{"arch": "wavenet", "model": "sound classifier", "dataset": "strings of digits, spoken by a formant synthesiser in many voices", "train_examples": 39062, "noise_aug": 0.01, "time_shift_ms": 100, "n_mels": 40, "hop_length": 160, "input": "log_mel", "spec_augment": true, "win_length": 400, "targets": ["voice"], "num_classes": 4, "norm": "layernorm", "depths": [14], "kernel_size": 5, "stem": "single", "widths": [320], "mixing": "mixup", "loss": "cross_entropy", "init": "lecun_normal", "residual_init": "none", "optimizer": "adamw", "lr": 0.002, "beta1": 0.9, "beta2": 0.95, "eps": 1e-10, "grad_clip": 5.0, "steps": 13700, "batch_size": 48, "epochs": 16.8, "lr_schedule": "step", "warmup_steps": 1370, "weight_decay": 0.04}
Rows from block 4, named by matrix and row number. Rows with one number belong to one channel. Each number is 128 + 24 x the weight over its row's rms, rounded and kept within 0 to 255. All counts start at 0. After the name is the row's rms in percent of the matrix's.
# filt: filter width-5 conv, dilation 16 (model.blocks.4.filt.weight, 320x320x5), inputs 220-239, a 5 kernel for each
# gate: gate width-5 conv, dilation 16 (model.blocks.4.gate.weight, 320x320x5), inputs 220-239, a 5 kernel for each
filt.58 096 [119 151 121 149  94 131 110 100 106 150 142  91  88  95 144 109  87 107 114  82 115 118 132 122 127 142 119 109 131  84 134 175 138 122 115 126 169 132 167 110 125 121 139 173  98 143 124 125 112 179 123  87  89  96 152 137 144 147 162 103 146 113 125 178 100 108 160 177 152  85 134 143 144 150 108 132 127 123 142 123 132 121 109 136 113 156 148 138 168 116 131 149 120 144  99 110 151 129 142 125]
gate.58 098 [124 181 163 129 132 143 116 135 135 161 132 114 134 124 164  93 121 133 118  91 114 116  80 125  78 121 118 129  94 113 107 162 123 142 124 120 162 176 137 142 141 130 144 110 100 147  98 123 129 172 120 107 106 129 127 106 145 138 113 118  56 119 134 130 113 125 153 121 141  90 109 152 160 110 139 108 160 162 141 141  92 127 147 131 115 100 143 142 109 132 107 139 140 107  88 127 160 147 164 133]
filt.59 102 [165 157 139 145 146 111 160 133 141 128 119 133 127 148 116 114 110 101 110 135  96  75  95  97  98 117 116 119 128 136 166 142 120 135 149 173 179 148 131 181 131 129 111 115 109 118 158 146 146 133 102  97 135 135 130 137 106  89 133 112 121 115 108 149 148 137 122 128  96 130 148 145 147 165 152 128 139 137 143 149 127 133 125  91 152 150 139 122 152 135 131  86  96 120 130 170 175 159 128 185]
gate.59 103 [127 116 123 144 160 116  68 108 125 102 159 154 135 126 151 121 158 134 128 149 126 152 159 113  92 137 143 117  99 142 104 108 138 137 100 100  96 110 135 140 136 125 133 124 134 125  82 127 132 109 115 156 152 124 112 104 113 129 115 132 142 163 115 117 182 104 114 120 136 113 144 118  98 135 172 134 146  85 122 173 123 158 115 116 158 127 132 126 139 152 136 175 128 122 144 107 110 121 136 142]
filt.60 099 [153 124 140  87 115 137 152 117 158 169 118 102  89 137 166 119 140 147  88 109 112 122 115 139 101 133 112 111  76 103 162 130 140 109 134 127 152 177 139 136 106 111 134  98  67 133 153 109 163 179 153 132 129 147 163 125 119 140 112 119 122  82 118 107 106 120 143 160 120  82 144 128 126 115 130 151 136 158 110 158 136 127 154  98 143 138  99 120 104 125 116 114 123  73  96 124 135 149 144 132]
gate.60 102 [136 145 119 179 168 153 106 136 120 135 157 129 131 119 128 133 157 130 123  98  94 130 127  89  59 107  90 107 105  95 124 126 128 117 135 131 118 120 142 147  90 114  90 130 112 156 116 154 128 146 155 154 131 104 103 118 132  98 143 146 141 161 105 139 108  88 133 129 139 131 126 122 106 162 145 111  89  77 118 106  96  97  78  67  69 139 147 109 147 125 106 133 117 104  87 131 146 131 131 146]
filt.61 097 [178 176 171 159 150 114  87 114 126 116 134 125 135 133  81 119 125 125  99 130  86 120 110 118 103 110 140 131 126 111 111 140 130 150 151 131 145 129 131 165 143 155 155 123 114 128  66 116 122 110 117  96  83 109 102 156 166 143 129 133 103 122 141 129 137 114 148 135 122 194 146 146 129 143 127 140 107 106 131 152 109 115 103 116 141 144 160 125 134 110 109 150 125 127 127 107 140 126 152 180]
gate.61 099 [117 138 120 128 137  90 124 109 145 129 164 184 166 168 188 149 118 146 127 152 163 110 139 103 106 178 142 159 140 143 142 137 117  85  89  71 110  88 104 105 161 125 131 135 137  88 123 119 150 125 125 122 143 131 128 152 140 131 124 150 112 124 131 129 141 119  99 111 101  99 122 148 158 153 157 110 156 129 132 146 129 135 116 126 119 124 143 137 133 153 179 140 143 130 132  65 116  85  94 101]
filt.62 100 [166 172 163 143 127 117 127  92  96 136 149 159 166 147 180 143 152 169 157 121 107  76 112 118 113 151 146 154 123 127 139  97 113 123 103 134 138 110 130  94 158 156 144 158 110  98 118  98 102 152 110 104 126 136 141 133 126 139 125 117 156 153 150 149 131 107  95 111 101  88 157 174 173 142 137 128 140 140 137 128 111 123 120 139  90 140 163 162 153 135 141 124 133 148 121 138 128 111 131  92]
gate.62 099 [ 88  99 120 140 127 187 189 124 116 131 117 129 116 120  91  78  78  95  99 137 133  96 162 135 136 105 108 136 118 140 120 136 167 155 130 148 163  96 116 141  82  86 114 137 147 164 190 118 124 114 135 110 136 109 113  71  88 116 129 124  90  85 108 128 140 138 119 146 142 167  91  95 116 132 118 132 123 123 139 112 148 157 132 117 150  93  93 117 125 121  87  60 155 134 134 161 167 114 120 144]
filt.63 098 [102 152 141 142 129 131  79  97 100  95 113 144 123 125 158 174 167 182 146 162 156 128 113 130 170 127 179 174 138 158 100 149 141 161 135 126 112 118 117  70 135 145 147 123 121 143  82 104 106  92 128 117  93 107 153 105 155 177 160 145 120 157 162 174 161 143 119 141 130 111  90 151 156 137 122 102 132 122 107  93 152 147 167 136 110  94 169 137 136 122 134 196 169 147 190 147  99 112 132  76]
gate.63 097 [122 126 110  97 148 113 113 152 138 130  88 163 101 123  95 127 128 118 130 122 137 144 121 147 127  91 152  95  98 106 132 101 151 128 148 154 101 184 130 167 149 147  94 115 124 133 144 167 156 124  90 101 100 121  88 148 151 101 112 136  83 126 108  88 108 164 110 159 127 164 124 121  89  96 122 132 118 130 112 144 144 127 153 136 179 105 133  96  81 117 117 134 107 109 147 142  84 186 138 174]
filt.64 099 [148 108 140 158 134 100 165  80 121 149 142 138  84 123 114 161  95 160 104 128 120 104 151  79  96 181 121 139  95 125 107 103 116  94 117 106 136 141 142 169 152 126 158 172 137 111 177  92 138 140 130 138 101 100 116 163 127 138 162 110 176 116 149 120 115 135 126 178 132 145 152 115 134 163 132 132 131 110 137 130 115 107 143 111 131 150 101 116 132 114 146  82 148 104 101 102 139 137 134 159]
gate.64 101 [ 92  89 114 101  95 178 157 150 150 118 151 146 120 116 112  88 124 122 113 142 112 148 124 111 174  84 139 128 101 114 135 143 169 154 142 117 110 155 129 112  76  98 106  99 136 181 152 137 147 134 151 142 117 133 126  73  89 103  98  93 114 101 108 121 119  95 114 137 132 142 105 104 109  99  73 168 130 160 146  94 156 147 159 135 112 122 110 119 114  98 107 139 128 115 147 128 111 145 110 118]
filt.65 102 [117 115 138 112 100 143 119 160 137 155 127  78 122 134 110 146 163 117 132 110 142 180 102 166 156 121 110 122 105 115 102 130 129  92  79 112 124 144 119 138 119 137 102 143 147 150 115 137 128 173 135 121 117 116 102 119 112 123 133 124 129 137 140 117 102 119 175 123 135 130 138 103 127 109  97 125  72 151  91 110 123 114 145 110 117 131 141 134 108  88 137 156 128 130 107 131 135 145 114 131]
gate.65 100 [138 159 160 145 124 113 120 160 109 105 155 154 158 123 167 135 109 115 137 115 138 106  71 137 121 135 130 144 144 161 159 161 148 132 119 106 128 149 140  95 115 114 105 145 143 119 101 139 100 121 160 137 120 121 106 145 152 141 137 138 140 156 167 165 137  91  91  97 138  83 125 160 161 131 126 118 146 169 112 117 115 121 131 116 111 153 180 153 155 128 134 121 106 137 127 101 123 121 122  99]
filt.66 096 [116 154 130 104 133 153 151 159 149 165 117 124 189 133 117 136 107 130 133 129 140  97  94 136 108 126 139 167 131 137 121 135  93 130 113 122 156  94 129 171 152 145 143 110 142 168 130 147 132 140 131  99 109 146  96 117 130 122 112 108  38 111 122 105  98 122 130  83 128 141 110 145 132 115 129  85 171 146 141 133  92 147 157 156 139  89 149 122 116 102  88 111 113 121  93 102 138  93 145 156]
gate.66 101 [154 126 130 102 163  75 138 128 135 106 140 132 126 153 140 139 113 116  86 121 153 121  92 133 107 142 124 123 126 148 148 141 128 119 168  91 136 121 106 116 159 127 110 113 133  88 133 128 146 106  84 110 120 113  88 189 126 137 140 172 126  99 132  97 143 120 114 122 106 124 125 122 128 104 173  75 128 159 106 153  91 126 159  84 135 169 126 128 123 184 177 145 145 125 159  82 118 122  94  96]
filt.67 100 [145 136 155 146 136 147 129 135 143  97 136 130 122 164 150 128 144 117 118 148  94 109 101  55 112 111  90  89 109 147 113 128 138 112 103 171 154 145 135 110 124 115 124 109 149 162 169 142 162 123  97 122 113 123 142 119 112 129 135 143 106 108 103 104 130 122 127 129  93 106 144 125 143 162 138 109 123 126 173 114 119 125 119 130 119 130 127 156 136 153  87  89  90  99 126 163 158 133 118 109]
gate.67 101 [121 114 104 143 119  95  96 130 137 132 102 114 114 107 119 172 166 146 132 164 168 166 154  92 133 121 130 139  98 146 106 118  97 108  94 110 114 131 168 157 120 119 111 113 124  82  88 145 130 133 169 151 127 106 125 117 102  92 105  93 154 171 126 144 155 155 144 140 142 147 121 103  93 143 118 127 115 104 179 140 159 175 146 171 169 124 114 104 128  94 176 181 147 134 133 131 132 139 153 141]
filt.68 098 [106  93 121 104  85 147 146 139 133 139 164 125 139 129 116 110 109 137 119 118 122 155 121 115 128 121 103 127 129 122 127 141 142 162 156 103 132 129 149 133  92  82 122 122 124 147 156 127 147 136 145 128 118 102 125 125  86 131 113  99 117 108 119  64  96  86 135 126 124 136 111  75 109  92  77 141 103 159 106 119 109 137 164 129 139 132  97 133 109 102 128 111 127 128 127 116 149 147 145 141]
gate.68 101 [124  82 109 135 146 118 119 130 140 114 114 125 104 111 111 148 145 101 134 133 154 178 161 119 116 138 117  97 120 118  87  71 102  74 106 118  98 125 135 134 139 129 103 111 116 114 125 135 125 101 149 176 184 135 127 122  87 110 137 116 151 130 113 138 156 144 127 133 137 135 124  82  99 137 149 105  62  90 119 142 102 116  99 112 140 124  85 109 129 126 116 120 114  99 103 113 106 131 125 141]
filt.69 100 [123 130 109 103 143 173 179 168 145  90 128 128 149 152 147 114 109 113 113 152 129 101 108 142 133  87 103 100 143 169 128 150  82 128 147 146 182 142 117  90 108 122 121 100 131 175 167 150 142 101 138  96 147 163 162 115 117 120 122 148  83  92 125 112 148 121 123  91 100 104 119 135 120 117 134 123 147 149 112 126 115 122 122  90 119 108 120 127 108 157  86  86  92 114 163 140 143 134 111 103]
gate.69 099 [124 144 159 143 118 142 118 105 146 162 112  86  85 137 124 136 176 180 133 132 132 141 133  97 110 132 138 131 126 127 127 162 127 131  85 145 171 156 165 152 145 163 165 128 160 145 118 112 124 146  86  71 100 109  86 126 140 143 129 121 146 124 151 152 130 158 181 177 133 141 133 126 148 142 134 138 133 111 140 117 134 172 132 140 121 131 127 142 134 123 133 149 142 130 100 168 166 152 169 150]
filt.70 103 [182 104 144 113 123 116 151 102 137 130 123 133 124 113 141 115 104 144  90 135 101 127 132 122 129 133 107 169  95 122 174 100 138 138 120 155 117 109 127 123 130 129 141 113 148 104 168 103 153 159  93 108 133 124 113 159 139 149 141 170 154  95 133 101 119 143 115 135 133 115 170 102 135 111 124 181 126 133 108  99 126 102 144  89  87 157 106 134 121 131 150  99 168 106 102 137 120 107 138 116]
gate.70 104 [152 129 102 123 125  98 119 163 136 111  91 118  93 146 141 161 143 106 141 144 145 158 143 119 142 149 146  96 138 163 158 114 121 113 109 158 124 169 122 100 134 143 103 116 126  80 113 159 130 112 101 136 107 146 148 145 130  91 113 127 179 157 126 180 180 178 147 155 115 127 142 129 102 142 135 153 138 130 165 144 186 131 144 155 136 147 128  88 125 136 179 140  83 125 150 160 110 156 116 105]
filt.71 099 [105 117 126 125  99 135 149  95 111 139 122 171  88 145 138 114  86 137 158 140 153 135 140 142 162  80 130 109 134 126 171 116 167 141 113 108  93 127 106 100 130 109 134 138 138 131 151  95 115 128 133 144 135 131 151 128 123 122 141 123  78 101 147 150 131 123  95 164 106 112  97 117 133 137 109  85 126 133 126  94 112 138 146 132 101 106 107 130 141 119 130 134 148 154 132 126  92 144 107 113]
gate.71 098 [ 89 116 131 120 161 179 160 111 129 149 143 164 124 101 130  92  88 142 118  90 124 133 130 155 106  99 141 139  98 112 119  92 118 131 128 137 104 123 138 164  67 112 116 132 126 163 159  99 133 128 189 141 142 107 106  71 145 142 120 146 117  93 146  96 127 106  75 113 134 118  99 132 137 104 146 144 133 148 104 153 159 101 151 120 129 101 141 145 102 146  98  93 126 104 112 153  92 120 145 143]
filt.72 094 [156 151 154 138 127 128 106 142 108 110 119 115  96  81  94 105 155  87 151 132 129 139 110 136 139 115 144 131 128 124 107 124 174 115 112 128 122 157 153 118 147 155 133 165 177 146  99 128 109 110 123 107  73  83 113 129 152 156 130 129 106 124 106 139 115 132 157 170 191 165 139 148 138 135 130 125 140 137 128 129 104 163 149 143 127 127 127 133  89 103 126 142 126 128 132 107 125 138 150 103]
gate.72 099 [195 160 158 148 183  89 104 137 122 107 149 146 135 141 137 135 123  97  95 112  72  94 104  99  91 156 146 105  95 139 146 136 125 160 148 113 131 131 120 148 169 155 159 128 146 107 133 155 139 114  75  91  88 116  83 176 150 144 136 155 143 128  98  88 128 118 117 115 112 116 179 151 146 126 170 138 118  97 110 132 118  90  64  61 116 171 152 136 157 174 143 123  85 106 115 106 115 110 133 145]
filt.73 102 [123 122 145 126 139 145 148  97 154 153 166 174 141 121 144 119 124 161 104 122 106 119 139 112 108 135 139 155 120 113  93  77 151 125 132  88 112 121 151 152 120 152 164 123 126 169 175  88 154 153 142 126 108 119 115 120 143 167 114 126 140 122 157 128 135  87  73 125 123 110 138 148 151 139 145 146 101 150 130 147 100  92 154 136 148 137 146 153 133 140  99 110 183 115 116  95 108 115 149 135]
gate.73 101 [105  89  97 101 115 132 149 155 144 139  89 105 127 130  93 167 113 130 109 158 150 168 113 154 149 104  93 114 106 108 102 126 118 100 142 151 119 125  84 133  98 102  77  95 101 122 142 134 130 116 139 137 166 167 146  89  58  78 108 109 156  93 139 123 154 152 148 126 109 161 106  68 122 111 113 147  92 159 115 148 191 106 147 124 170 106  87 124 119 123 129 110 118 111 138 170 144 140 117 153]